config.yaml
translate: 0.06
lr_schedule: "linear"
warmup_steps: 240
Rows from block 11 of a small masked image model, named by matrix and row number. Rows with one number belong to one neuron. Each number is 50 + 10 x the weight over its row's rms, rounded and kept within 0 to 99. All counts start at 0.
After each neuron's rows are labels from the 100 images, of 14976, where the neuron reaches its largest size: "top examples" is what is common among them; "colour at peak" is the nearest of a few named colours to the mean colour under the peak. Only what is clearly more common there than usual is listed. The data: rendered solids tumbling over patterned floors.
# gate: MLP gate (model.blocks.11.mlp.gate.weight, 576x192), inputs 0-191
# fc1: MLP up (model.blocks.11.mlp.fc1.weight, 576x192), inputs 0-191
# fc2: MLP down (model.blocks.11.mlp.fc2.weight, 192x576, transposed), outputs 0-191

gate.60:52 46 57 49 32 60 46 52 45 67 58 42 47 57 61 51 51 47 54 63 60 39 39 59 57 50 49 47 56 51 45 43 49 61 55 53 55 43 64 67 55 41 44 38 39 53 62 38 55 35 70 57 41 59 54 33 55 56 55 69 38 31 48 38 44 39 37 71 57 59 63 45 54 52 49 57 40 65 59 48 54 68 57 46 56 55 44 49 57 53 44 44 35 48 44 48 52 38 53 45 63 54 54 21 50 60 64 48 43 53 40 42 51 37 52 48 65 57 45 56 65 43 68 44 53 47 47 70 44 58 51 53 67 57 27 47 50 58 25 61 44 53 32 46 43 39 57 64 64 46 66 57 67 49 50 57 44 55 59 32 61 53 49 41 38 41 58 58 53 34 42 39 51 69 41 53 61 64 27 36 39 58 44 47 54 40 70 57 63 47 61 30
fc1.60:38 35 32 26 38 59 35 58 45 27 56 46 60 75 46 44 31 30 64 48 58 30 46 49 49 47 48 48 54 58 42 43 50 44 48 65 37 45 45 60 53 54 57 49 49 56 68 32 44 49 57 51 57 48 52 62 50 57 43 59 37 50 35 40 48 52 52 51 71 56 63 46 55 60 67 51 48 50 56 42 72 55 53 50 38 51 58 61 35 55 60 52 53 34 46 46 49 50 57 36 62 55 48 28 50 56 66 39 51 54 41 42 35 42 40 63 62 56 60 64 68 53 43 42 50 44 50 55 30 44 40 57 54 53 46 42 35 44 53 50 46 58 63 61 50 59 51 51 46 53 68 44 53 47 37 54 60 58 40 32 63 38 62 44 46 48 56 71 24 43 30 56 57 54 43 33 55 56 44 35 48 56 40 47 43 55 65 36 46 49 52 35
fc2.60:43 39 49 33 45 63 60 57 45 62 46 35 51 38 46 33 55 55 46 58 60 30 44 56 37 59 45 48 53 50 54 55 53 70 50 50 58 37 52 78 39 31 58 42 53 61 45 45 50 58 55 73 34 49 46 44 17 53 54 68 58 34 40 23 51 60 43 57 43 47 71 41 42 63 52 23 53 60 54 62 57 56 52 51 53 52 36 27 67 55 51 49 40 46 48 58 56 50 49 48 76 40 36 46 50 50 65 42 47 54 55 61 61 39 56 42 51 41 53 55 63 62 49 27 52 52 32 54 68 50 53 45 47 52 36 56 62 59 52 53 37 59 39 52 50 49 47 67 45 47 71 46 48 47 65 52 50 60 42 33 58 47 46 48 62 36 62 64 38 50 46 55 47 55 47 44 60 54 42 51 53 54 51 56 45 47 70 47 51 49 51 45
top examples: light from behind the camera; count: four
colour at peak: brown

gate.278:36 35 55 57 55 48 35 42 65 52 63 49 40 62 50 43 57 58 61 67 44 44 39 52 50 41 42 37 39 61 50 60 53 57 43 53 58 42 54 58 46 65 59 57 68 41 68 34 58 47 53 61 59 31 58 48 35 73 42 41 60 27 55 46 46 44 47 53 42 29 52 36 55 39 32 54 59 63 49 46 37 42 71 52 51 46 62 56 59 52 71 50 39 52 53 53 41 49 49 38 64 38 61 64 57 52 57 57 55 58 48 62 56 42 57 39 53 37 44 59 58 52 48 38 52 83 47 48 47 43 50 47 41 58 70 64 46 50 53 59 60 66 43 36 48 58 79 71 59 62 65 47 59 61 60 39 50 50 29 37 63 43 47 47 65 58 59 45 34 60 37 50 51 51 47 45 56 53 46 37 50 56 54 58 59 45 51 51 43 46 49 51
fc1.278:45 45 52 62 53 46 45 58 45 58 48 43 49 49 49 42 31 36 51 47 44 51 60 45 74 53 69 59 60 33 53 52 52 66 72 69 29 51 49 48 50 46 43 53 52 56 77 50 45 21 41 58 47 52 50 58 55 55 49 32 43 51 50 46 50 44 50 41 61 55 50 44 42 49 50 44 50 60 48 54 61 50 54 53 53 15 58 46 43 45 44 55 64 57 52 58 53 58 53 58 23 44 63 34 53 51 59 63 53 42 51 64 59 45 45 34 67 48 52 33 53 36 55 31 48 53 51 83 70 52 51 53 39 43 56 51 45 52 39 54 32 70 46 53 46 41 69 58 61 61 49 55 68 47 66 46 56 52 53 68 43 48 52 49 65 32 52 63 53 46 48 50 45 50 56 59 43 48 63 49 35 51 45 58 52 43 74 47 59 58 51 48
fc2.278:69 60 47 61 59 43 59 34 38 58 51 48 38 62 55 43 52 48 43 45 54 42 61 75 56 59 42 42 59 40 52 30 50 53 76 45 39 51 52 60 40 62 44 40 45 58 27 50 66 47 54 32 49 48 53 46 81 64 50 50 52 69 53 46 72 45 54 61 47 44 48 68 50 57 58 54 49 55 49 43 44 29 50 50 50 43 51 40 58 48 55 58 61 56 45 25 48 42 48 50 54 36 64 39 57 45 54 52 49 63 30 50 49 46 56 67 42 50 58 55 50 53 57 61 45 45 39 57 55 50 48 69 52 47 46 60 53 56 42 48 44 48 21 55 48 53 46 58 42 43 31 73 42 54 42 48 58 60 48 59 38 53 50 53 28 42 37 50 52 42 59 31 51 57 48 57 60 60 54 54 54 39 60 47 81 49 44 72 48 64 49 54
top examples: count: four; white object; pink object
colour at peak: brown

gate.326:46 49 64 45 43 53 72 46 54 44 27 44 51 63 56 46 43 45 51 61 60 46 61 41 57 53 46 61 40 66 55 45 58 52 59 36 60 53 67 44 41 30 54 28 51 53 42 54 53 46 62 31 41 78 34 42 60 56 53 26 33 45 56 41 45 47 39 57 48 44 51 62 57 49 59 40 45 56 38 57 49 68 55 61 74 60 41 29 58 54 37 52 50 44 47 56 54 42 40 52 58 56 57 54 53 47 53 41 33 47 38 53 47 43 58 54 50 53 44 55 50 51 52 56 55 43 42 48 53 47 68 62 53 50 45 49 45 39 45 42 59 44 47 51 44 32 57 56 66 37 50 48 54 30 35 58 54 73 59 49 56 60 24 54 52 52 51 61 38 53 56 36 37 69 48 33 51 50 44 74 38 31 57 33 48 22 56 47 48 42 59 56
fc1.326:38 43 67 47 46 61 66 50 47 48 19 46 50 55 59 49 38 48 51 58 67 44 59 39 59 60 44 60 50 64 56 48 57 50 57 34 60 48 60 49 46 30 56 26 49 40 42 50 55 41 61 38 37 74 41 48 59 51 60 31 32 49 53 44 47 47 28 62 35 47 57 60 59 49 56 41 44 57 49 61 42 62 57 59 71 64 32 39 54 54 41 53 41 43 50 61 54 32 42 46 49 47 59 51 61 51 56 48 44 39 46 54 42 47 59 56 55 51 43 64 45 57 53 59 56 41 38 46 56 43 61 60 52 55 44 46 51 41 49 45 64 40 51 46 40 31 72 56 62 36 43 54 43 32 32 52 49 73 58 51 53 60 29 49 47 55 55 52 34 53 58 40 42 69 49 41 54 51 48 78 48 33 54 44 46 24 51 49 49 52 57 62
fc2.326:48 58 33 52 44 52 28 53 52 39 67 48 47 73 30 45 56 56 62 30 24 45 61 49 48 39 70 35 50 50 44 49 19 76 49 56 56 35 50 60 71 53 52 56 50 52 51 54 50 58 51 46 69 43 55 66 60 49 53 54 46 53 53 65 57 47 48 42 53 46 49 39 45 42 50 63 69 52 41 44 51 50 59 20 47 51 74 63 45 41 46 53 53 66 60 41 68 58 58 53 62 37 36 58 62 40 53 49 43 41 47 32 50 50 32 48 50 60 47 43 47 51 43 43 37 67 55 47 52 52 53 48 45 53 52 46 42 41 54 58 49 44 34 53 54 59 51 49 58 49 43 63 49 55 66 58 61 28 63 33 43 53 53 61 48 40 50 59 52 49 32 55 34 29 51 56 59 52 51 48 41 47 52 34 42 31 41 45 57 48 46 56
top examples: count: four
colour at peak: brown

gate.564:55 55 44 55 66 42 44 46 50 57 52 47 44 57 58 65 38 52 29 50 71 39 65 49 39 54 38 42 53 38 57 33 49 45 33 54 47 45 55 69 69 53 44 43 57 45 44 41 53 41 39 47 52 54 56 66 37 67 56 44 55 47 48 35 54 51 47 44 39 33 41 45 52 44 48 57 51 55 52 53 58 46 59 50 51 25 40 46 52 48 66 61 45 58 46 36 45 20 56 36 58 60 49 33 64 56 49 61 49 65 49 41 60 43 39 64 65 30 51 66 50 57 62 24 62 39 38 36 53 53 50 67 51 50 63 55 39 43 45 45 51 54 45 52 51 49 47 57 44 46 35 53 50 57 40 51 56 28 44 15 35 58 52 46 69 47 52 72 51 35 36 44 48 44 53 47 40 49 34 59 51 63 49 62 50 51 44 60 32 46 45 49
fc1.564:42 66 47 56 59 49 58 60 50 53 49 43 57 32 71 52 54 80 47 41 46 68 63 63 57 46 34 52 38 53 54 41 53 47 44 50 52 44 70 38 30 51 53 51 48 54 50 58 51 25 38 49 69 42 55 43 46 58 42 58 59 59 62 56 44 56 59 36 56 56 36 40 69 57 58 42 55 39 46 53 36 31 32 48 43 43 60 41 67 46 47 42 63 40 44 68 52 47 44 49 34 36 43 46 38 47 45 40 56 43 67 52 23 49 61 50 54 37 37 65 58 52 64 41 46 44 67 41 42 47 46 39 46 41 45 47 51 49 50 59 54 45 64 38 64 52 44 37 39 63 55 41 31 53 54 58 54 50 52 52 54 58 56 55 49 30 42 43 44 57 56 51 54 31 50 47 59 54 50 69 55 53 64 67 51 46 75 50 63 69 50 57
fc2.564:36 41 43 47 58 62 33 42 42 58 50 54 54 46 34 48 60 57 64 48 27 60 34 35 51 46 48 46 60 50 45 76 50 50 55 62 53 58 47 39 53 49 32 52 40 61 69 43 70 47 49 50 44 47 60 37 51 57 47 64 53 55 37 72 45 20 54 46 22 54 81 72 50 35 47 37 48 62 46 46 46 49 73 52 50 65 62 78 52 47 52 60 50 66 55 67 52 54 55 50 58 50 48 51 47 48 61 49 53 52 57 49 62 50 39 48 43 57 36 35 45 45 40 61 47 49 45 55 36 56 50 27 35 50 52 48 61 47 48 56 65 58 56 27 46 49 59 51 45 37 58 50 49 56 40 54 41 47 52 56 76 53 48 48 58 52 49 56 47 60 43 48 49 60 57 47 42 53 51 54 44 42 39 65 29 48 48 41 56 59 53 50
top examples: light from behind the camera
colour at peak: brown

gate.472:44 54 65 45 54 58 36 55 45 49 55 52 50 37 57 57 42 37 46 62 37 27 54 49 62 46 51 56 36 60 47 60 51 41 49 40 52 44 46 49 57 79 39 44 57 53 39 30 51 53 47 31 59 45 40 47 37 34 76 43 60 45 48 54 40 35 39 67 41 47 57 51 52 64 55 40 45 44 60 49 53 45 72 50 51 40 51 50 41 57 74 46 46 47 59 38 45 49 40 58 54 63 67 47 54 60 36 41 55 82 42 49 58 51 45 60 49 43 47 66 70 46 41 77 58 44 42 55 56 35 48 46 50 63 46 74 62 59 41 54 53 46 47 63 52 54 25 44 52 40 58 35 61 49 48 35 50 50 43 60 67 37 51 37 46 61 42 46 51 48 53 50 53 59 48 41 55 53 51 54 33 34 51 39 47 57 53 63 44 31 38 54
fc1.472:54 40 43 61 55 56 38 61 44 58 50 39 50 55 71 53 53 58 40 50 41 63 50 61 46 56 36 68 48 57 58 44 46 34 56 61 50 50 67 40 58 49 29 46 47 46 43 44 49 52 25 35 73 64 45 36 78 58 54 40 45 70 51 36 54 52 46 43 36 52 39 56 54 42 58 41 46 52 53 50 40 35 55 46 43 44 38 42 50 57 69 50 44 44 73 46 46 47 56 54 37 31 42 55 40 52 36 55 54 40 46 18 68 43 57 46 58 52 46 45 51 44 54 40 53 36 54 49 60 55 45 43 58 47 60 38 51 62 45 49 63 53 30 59 52 47 42 50 50 43 32 56 52 54 27 50 41 34 62 45 49 51 62 49 22 38 30 45 64 32 48 47 52 43 41 53 57 41 38 52 55 48 52 43 56 54 49 72 54 68 51 54
fc2.472:67 38 51 48 38 51 52 62 39 67 43 57 49 53 49 63 52 51 43 55 43 70 40 58 26 43 30 54 34 47 65 33 47 52 65 44 59 42 57 51 54 39 53 46 44 39 55 45 39 42 38 36 69 56 45 48 62 57 43 41 36 62 58 49 66 34 36 36 38 49 42 51 64 50 58 37 62 52 51 65 48 48 33 49 55 59 44 48 56 42 59 50 54 34 46 53 50 51 44 50 43 37 38 49 48 55 42 52 51 48 41 15 55 25 54 37 53 47 54 54 55 37 44 35 43 52 51 41 61 52 51 40 38 46 62 39 40 57 67 41 75 57 39 69 37 41 47 53 38 36 46 59 46 55 26 66 49 56 54 29 33 49 43 49 43 41 52 59 49 37 59 61 50 55 50 48 36 38 51 61 65 37 50 41 59 52 50 56 50 58 52 65
top examples: count: four
colour at peak: brown

gate.470:56 31 35 44 34 53 55 44 58 41 49 39 32 78 58 44 38 41 52 51 44 33 47 57 37 36 50 55 57 65 57 43 58 54 69 52 49 51 57 61 57 54 37 61 46 48 55 49 41 60 51 45 55 42 52 50 45 37 51 39 35 44 50 60 58 38 47 55 57 66 42 52 65 45 62 56 49 69 56 61 55 48 48 63 53 71 38 58 59 53 57 42 57 30 53 41 57 46 37 56 78 54 55 34 49 51 63 45 52 68 39 29 53 23 57 46 45 52 36 32 58 62 49 40 40 28 59 47 45 55 49 59 59 43 46 26 56 39 52 54 68 48 38 29 54 51 55 53 60 56 39 51 57 49 32 52 62 51 48 29 58 46 49 50 52 66 41 59 44 31 38 40 53 64 54 49 40 51 37 58 46 43 40 46 62 50 50 46 61 54 49 51
fc1.470:47 66 56 53 45 62 63 39 46 50 50 41 40 52 45 54 74 66 37 40 50 51 45 47 46 72 45 47 56 40 69 56 45 48 58 40 68 43 26 47 52 51 52 53 54 28 30 60 40 56 49 50 47 28 50 42 45 44 48 53 52 42 58 38 55 67 44 59 53 42 42 51 41 45 57 68 47 60 49 59 46 42 52 42 47 56 50 36 60 43 51 48 58 50 32 37 64 55 56 52 55 43 42 58 54 51 28 60 52 40 57 60 73 58 53 61 48 46 42 59 58 41 48 44 65 58 35 72 57 64 51 39 24 52 50 46 43 45 51 38 39 46 48 43 50 60 49 52 44 48 50 44 48 56 70 51 68 39 36 62 60 41 56 52 29 50 47 34 71 67 78 50 48 48 62 48 64 47 54 48 64 46 57 54 30 59 58 44 43 44 42 69
fc2.470:48 42 48 46 44 38 46 43 72 48 51 42 47 54 56 57 49 53 50 50 39 40 25 46 67 44 49 53 50 51 58 51 45 39 46 43 32 48 58 45 47 60 34 51 66 37 68 52 48 24 59 47 59 50 49 48 54 41 47 54 43 57 64 74 58 39 59 51 48 60 43 52 61 39 53 54 49 55 42 59 50 71 67 45 41 59 52 58 54 51 40 46 58 37 50 44 47 46 56 52 58 60 41 47 55 37 59 35 53 57 52 32 45 37 30 50 60 57 53 29 55 60 47 51 53 31 43 20 41 57 47 69 54 52 59 26 56 37 52 39 57 54 51 28 53 49 61 43 69 46 44 44 55 50 24 40 55 38 40 34 45 48 51 63 55 61 48 55 57 52 29 54 55 61 57 56 38 52 31 51 49 51 82 57 52 54 68 57 54 50 49 51
top examples: light from behind the camera; count: four; red object
colour at peak: brown

gate.297:48 58 40 55 63 48 59 40 57 53 49 63 58 61 38 60 47 52 52 46 40 50 65 48 38 43 63 51 74 49 63 57 49 66 45 63 48 39 53 55 53 37 53 64 44 50 67 51 52 55 48 57 48 48 49 59 50 57 59 45 40 64 47 59 51 49 41 27 57 64 46 54 30 46 57 67 30 56 56 58 28 59 53 52 52 63 60 64 40 50 52 47 51 51 57 51 71 61 47 62 38 55 49 40 70 55 53 59 49 44 66 43 52 47 54 64 26 31 50 50 52 55 24 57 49 64 29 51 61 50 54 53 56 41 50 56 52 43 38 66 30 38 26 44 27 44 49 65 37 55 41 43 26 48 60 48 62 49 60 34 48 49 45 49 53 59 71 60 46 52 40 65 53 40 63 55 47 53 33 50 31 54 65 50 56 46 45 51 58 48 57 64
fc1.297:35 46 47 39 59 63 63 51 38 53 59 52 49 39 42 41 51 54 48 52 70 38 40 54 50 68 52 39 46 54 56 63 53 49 56 45 67 48 54 36 41 52 53 53 41 33 41 48 42 68 47 40 39 52 37 50 60 41 49 49 54 54 48 55 42 40 60 60 60 51 49 52 47 74 41 44 52 72 46 73 23 35 48 58 50 48 43 46 49 48 26 36 36 45 42 62 49 38 53 47 36 43 54 44 60 43 55 60 49 71 37 58 60 52 61 69 43 53 46 45 54 53 52 62 54 42 30 35 50 38 50 64 47 44 50 65 58 40 61 54 47 43 40 31 50 58 49 52 46 66 69 37 46 47 52 46 60 75 37 52 51 48 56 54 59 30 44 19 40 62 56 40 56 47 55 64 35 48 48 47 47 44 46 44 37 51 25 39 57 47 54 39
fc2.297:49 60 51 46 64 34 38 59 55 59 50 63 39 43 42 47 57 51 38 46 46 64 62 53 33 40 52 34 46 37 46 39 51 58 30 66 58 38 44 77 43 50 55 52 56 53 59 24 62 45 44 62 53 60 56 44 46 34 57 59 49 69 50 46 54 42 48 44 48 41 52 35 49 49 55 48 56 50 48 41 49 68 31 53 52 46 54 50 53 54 52 50 62 63 61 58 42 48 53 50 45 55 44 50 76 48 54 55 45 51 47 39 59 48 35 36 52 54 45 43 37 53 52 46 42 49 52 52 67 50 53 46 43 48 33 50 69 64 53 65 39 47 32 55 55 50 62 73 34 45 50 52 49 54 55 61 32 37 53 46 25 49 49 53 57 48 72 82 66 42 52 51 48 45 57 44 59 66 32 53 44 49 67 35 72 52 56 70 38 39 57 41
top examples: count: four
colour at peak: brown

gate.389:49 63 47 47 42 64 57 58 28 43 42 45 43 47 48 50 34 46 36 75 58 47 53 54 64 49 55 59 44 59 37 74 54 38 55 50 53 46 52 44 55 49 39 31 46 48 31 36 65 47 49 48 58 49 45 52 34 56 64 42 53 76 61 54 49 39 44 54 39 46 51 49 46 57 56 38 44 66 63 47 59 56 59 54 45 52 42 40 36 59 49 41 31 25 39 67 43 47 44 39 42 56 62 35 46 63 47 44 46 52 39 65 52 49 57 58 57 63 73 36 53 40 34 40 62 45 41 42 41 50 52 35 60 56 44 32 36 56 62 48 56 52 50 30 67 56 61 49 48 53 57 42 64 57 48 44 32 54 48 56 44 61 47 31 51 30 59 34 39 57 58 65 50 54 45 35 54 46 62 56 46 52 50 66 55 44 36 40 65 44 49 34
fc1.389:53 37 45 63 55 46 43 44 60 53 63 61 63 47 52 63 58 67 41 37 56 61 55 52 40 55 42 37 59 44 59 27 44 63 49 63 48 46 48 53 40 57 52 59 47 54 68 54 24 52 49 56 42 47 67 55 51 46 40 50 51 28 47 41 41 65 49 47 69 57 37 46 59 58 36 47 50 44 53 52 26 47 49 42 36 61 55 55 62 34 55 53 61 65 69 48 54 51 50 56 60 51 33 52 58 48 59 59 61 53 66 42 49 49 57 38 31 38 36 56 68 66 62 52 44 67 46 54 60 53 34 57 39 40 58 61 62 49 37 48 39 47 50 56 37 31 56 48 57 52 46 49 55 29 63 53 62 58 51 47 56 24 71 55 45 71 46 54 50 47 37 46 61 35 55 67 48 55 32 32 56 48 48 48 56 40 58 57 33 51 55 57
fc2.389:49 55 38 47 52 48 44 54 35 39 40 59 52 59 52 51 48 61 40 41 68 77 38 75 46 39 46 50 61 46 52 48 54 45 50 57 71 45 54 37 60 61 60 62 49 68 57 41 50 45 50 46 47 65 42 42 62 55 37 20 54 48 55 48 56 71 43 53 43 54 54 42 66 72 67 55 56 70 54 42 37 53 57 54 47 47 36 35 41 41 53 52 45 40 41 50 48 38 50 52 66 49 56 23 49 54 72 70 53 46 45 59 46 47 74 60 50 48 45 47 53 49 37 43 59 56 42 64 32 59 44 49 49 50 46 46 59 45 51 52 25 54 42 40 34 56 55 49 71 43 67 35 71 62 67 50 45 67 57 45 46 47 54 47 49 61 54 44 44 52 48 49 54 40 48 52 44 68 45 48 35 56 53 61 56 63 48 54 34 50 54 51
top examples: purple object; count: four; its colour: purple; pyramid
colour at peak: purple

gate.456:39 51 54 62 39 56 45 59 46 52 37 47 52 44 44 49 60 53 57 54 52 46 47 41 52 47 37 45 39 51 56 53 64 54 44 30 54 46 51 54 51 52 55 50 47 37 47 36 52 43 49 44 53 50 49 57 52 42 63 46 26 52 51 70 34 37 13 49 42 35 47 67 41 37 48 60 49 48 93 50 55 65 58 63 44 45 56 36 47 46 41 54 46 56 55 55 63 48 43 46 35 42 61 38 51 94 45 56 60 39 39 56 57 45 54 51 57 59 51 58 51 49 49 56 47 53 48 54 49 61 40 53 45 73 60 38 50 52 55 47 56 48 49 53 61 55 55 50 46 42 42 58 58 58 45 50 48 43 65 57 64 56 58 06 46 51 38 46 50 45 59 65 66 48 45 52 49 48 67 56 56 56 41 37 57 55 49 59 36 52 40 56
fc1.456:78 69 44 50 67 40 48 56 32 50 50 51 58 64 57 47 69 38 41 51 40 53 42 69 54 52 32 33 46 45 45 39 46 46 42 54 30 55 40 47 60 47 46 41 57 54 56 50 51 74 47 59 66 64 49 60 72 63 45 65 58 53 36 41 60 49 48 33 47 62 42 52 27 54 44 50 42 45 51 49 65 40 72 50 64 25 45 41 46 53 65 50 44 65 62 34 52 65 48 56 37 46 49 51 44 53 54 67 33 57 58 45 51 47 54 35 57 51 49 55 43 39 52 35 59 51 55 38 47 60 62 45 46 45 65 54 49 49 45 49 46 58 51 62 62 39 53 61 62 53 45 63 69 42 57 40 47 42 52 59 49 57 34 45 58 48 44 52 53 59 60 42 40 34 58 61 40 53 69 63 42 41 49 58 34 31 48 65 56 59 51 49
fc2.456:70 58 36 51 46 62 47 47 27 48 46 45 49 64 49 41 70 31 53 49 41 58 48 68 42 58 36 39 36 38 42 46 48 42 50 47 32 50 40 34 64 52 46 42 50 64 50 59 56 66 57 51 70 45 51 53 72 55 55 61 57 48 60 37 57 42 50 42 45 69 55 62 28 45 36 40 37 47 53 48 62 48 75 48 52 38 50 51 47 57 60 53 46 65 57 24 46 64 50 47 47 44 35 53 37 51 48 62 42 50 48 49 57 45 57 33 49 47 43 57 49 37 51 51 64 58 56 40 56 58 52 42 51 51 76 53 37 53 38 53 38 63 55 67 64 56 49 55 55 50 43 64 74 45 59 32 46 38 46 74 43 54 50 45 47 41 49 52 61 61 56 41 43 36 54 55 47 54 77 52 50 47 38 34 38 50 52 60 51 62 49 58
top examples: light from behind the camera; pink object; white object; its colour: pink
colour at peak: pink

gate.62:77 37 69 47 34 66 46 42 37 56 50 41 52 45 46 50 56 55 69 52 39 43 46 46 63 40 49 47 60 57 45 64 50 51 64 46 54 43 57 36 39 61 52 38 41 59 60 17 48 47 58 34 46 55 48 66 68 67 57 53 53 53 43 71 37 32 56 40 66 42 58 50 57 62 54 24 62 52 56 52 50 49 70 53 50 51 49 39 45 50 60 39 46 49 49 55 51 57 53 49 52 40 53 42 45 54 46 50 54 61 44 36 51 54 63 36 43 49 56 50 60 52 40 64 40 38 55 39 66 57 51 69 55 38 54 51 73 40 50 41 61 47 53 58 43 64 50 56 56 45 59 47 63 44 26 57 44 55 47 37 46 49 47 49 58 38 42 53 34 62 28 48 54 41 56 39 39 49 49 54 66 44 58 18 37 45 35 54 53 59 38 43
fc1.62:32 60 60 55 58 26 38 55 45 51 50 51 50 36 62 70 44 45 56 58 53 52 43 44 50 50 45 63 46 54 40 51 56 44 33 65 52 58 27 45 63 44 54 57 45 61 54 59 42 42 71 67 49 54 53 50 73 42 62 35 57 53 40 31 44 48 57 52 35 40 57 44 62 53 33 35 70 48 52 55 48 46 31 55 50 32 52 47 54 34 69 54 40 52 58 67 49 42 42 48 34 50 45 50 47 56 41 68 53 51 58 50 54 50 54 42 67 57 49 52 48 47 61 40 62 52 75 29 35 67 52 34 39 46 40 52 51 50 40 47 49 60 46 65 59 54 61 39 65 70 54 55 45 58 58 36 60 62 44 43 73 55 56 45 45 39 34 53 43 57 58 52 51 58 55 48 48 50 59 30 32 44 45 59 37 47 37 47 54 38 41 47
fc2.62:57 52 55 51 42 55 57 53 50 57 48 59 47 65 49 46 42 44 65 52 36 43 47 58 60 52 71 36 46 61 62 60 53 49 62 49 65 40 37 60 60 63 45 53 48 53 53 59 51 44 70 47 35 48 50 42 68 59 43 37 50 45 45 66 46 47 47 36 64 61 50 40 65 50 46 53 56 56 49 52 39 53 68 50 51 54 63 60 40 43 53 53 50 52 51 52 45 62 59 44 55 26 51 39 44 51 53 64 50 41 60 43 32 50 66 55 56 40 55 46 46 53 49 80 49 49 63 34 67 55 51 53 35 53 72 52 50 54 50 27 30 61 67 58 34 49 41 26 58 68 50 34 46 48 53 39 62 74 31 55 53 46 47 52 51 48 38 36 35 68 44 46 51 42 48 57 45 39 68 48 54 58 57 31 26 56 30 51 49 60 54 59
top examples: light from behind the camera; blue object; sphere
colour at peak: blue

gate.77:50 47 39 52 62 54 39 45 61 50 53 34 42 60 54 49 49 37 48 55 56 55 57 64 49 41 60 53 38 39 54 58 47 53 37 68 31 55 43 45 47 61 49 46 52 58 45 44 55 50 42 68 54 45 52 49 53 45 48 26 44 41 39 49 59 46 60 45 44 48 39 24 40 38 63 47 56 61 47 52 45 58 36 45 41 23 40 53 68 50 64 49 65 52 32 50 54 53 48 44 59 49 45 60 75 42 76 38 57 55 37 76 55 43 51 54 73 61 60 45 40 54 58 45 52 49 56 58 57 64 47 38 48 40 62 34 47 57 71 60 46 81 58 63 50 54 68 63 56 38 61 46 48 52 59 48 46 44 52 58 46 48 56 53 56 66 51 42 46 58 63 52 56 42 51 64 59 53 64 45 49 47 37 67 64 50 35 37 28 39 41 56
fc1.77:45 37 42 50 47 57 47 72 41 47 52 59 40 54 53 64 55 27 67 61 45 42 48 36 40 48 46 58 37 41 47 44 50 32 38 40 49 53 45 37 54 49 37 44 65 63 59 29 52 62 54 51 62 43 48 46 38 42 44 55 57 29 58 51 57 43 50 63 53 47 57 54 48 62 64 52 57 36 54 48 54 42 62 47 46 71 53 43 84 50 62 54 71 34 71 50 44 53 51 51 53 62 47 62 68 55 42 37 55 63 55 64 41 42 50 74 40 47 52 52 51 69 52 49 42 44 63 46 58 59 48 48 64 49 60 46 38 59 64 44 54 47 44 61 62 57 41 50 52 46 37 52 56 47 27 57 65 45 41 63 43 54 51 42 38 51 46 79 58 44 30 36 53 58 54 48 48 45 64 57 70 45 52 45 60 54 55 54 41 59 40 67
fc2.77:56 48 41 48 57 37 57 46 70 39 51 62 50 84 63 47 39 58 47 44 68 64 42 65 40 44 49 40 63 52 49 54 51 54 71 78 42 59 45 55 61 53 57 50 46 32 49 54 51 58 54 54 54 50 48 53 59 46 55 31 56 49 37 27 62 43 52 38 44 57 54 38 49 39 54 37 57 60 47 42 45 44 16 49 57 21 56 62 45 53 52 46 47 53 39 38 48 30 43 50 50 45 45 43 43 51 70 43 44 50 63 52 55 58 54 30 63 48 54 45 61 43 46 40 50 47 39 51 46 47 51 48 53 56 42 47 62 51 46 52 30 58 35 32 37 49 69 52 49 67 61 49 44 46 68 57 44 57 45 51 47 43 48 47 51 55 56 45 46 65 71 55 49 29 45 64 43 48 33 38 38 52 58 75 42 48 49 48 43 44 52 43
top examples: purple object; pink object; its colour: purple; its colour: pink
colour at peak: pink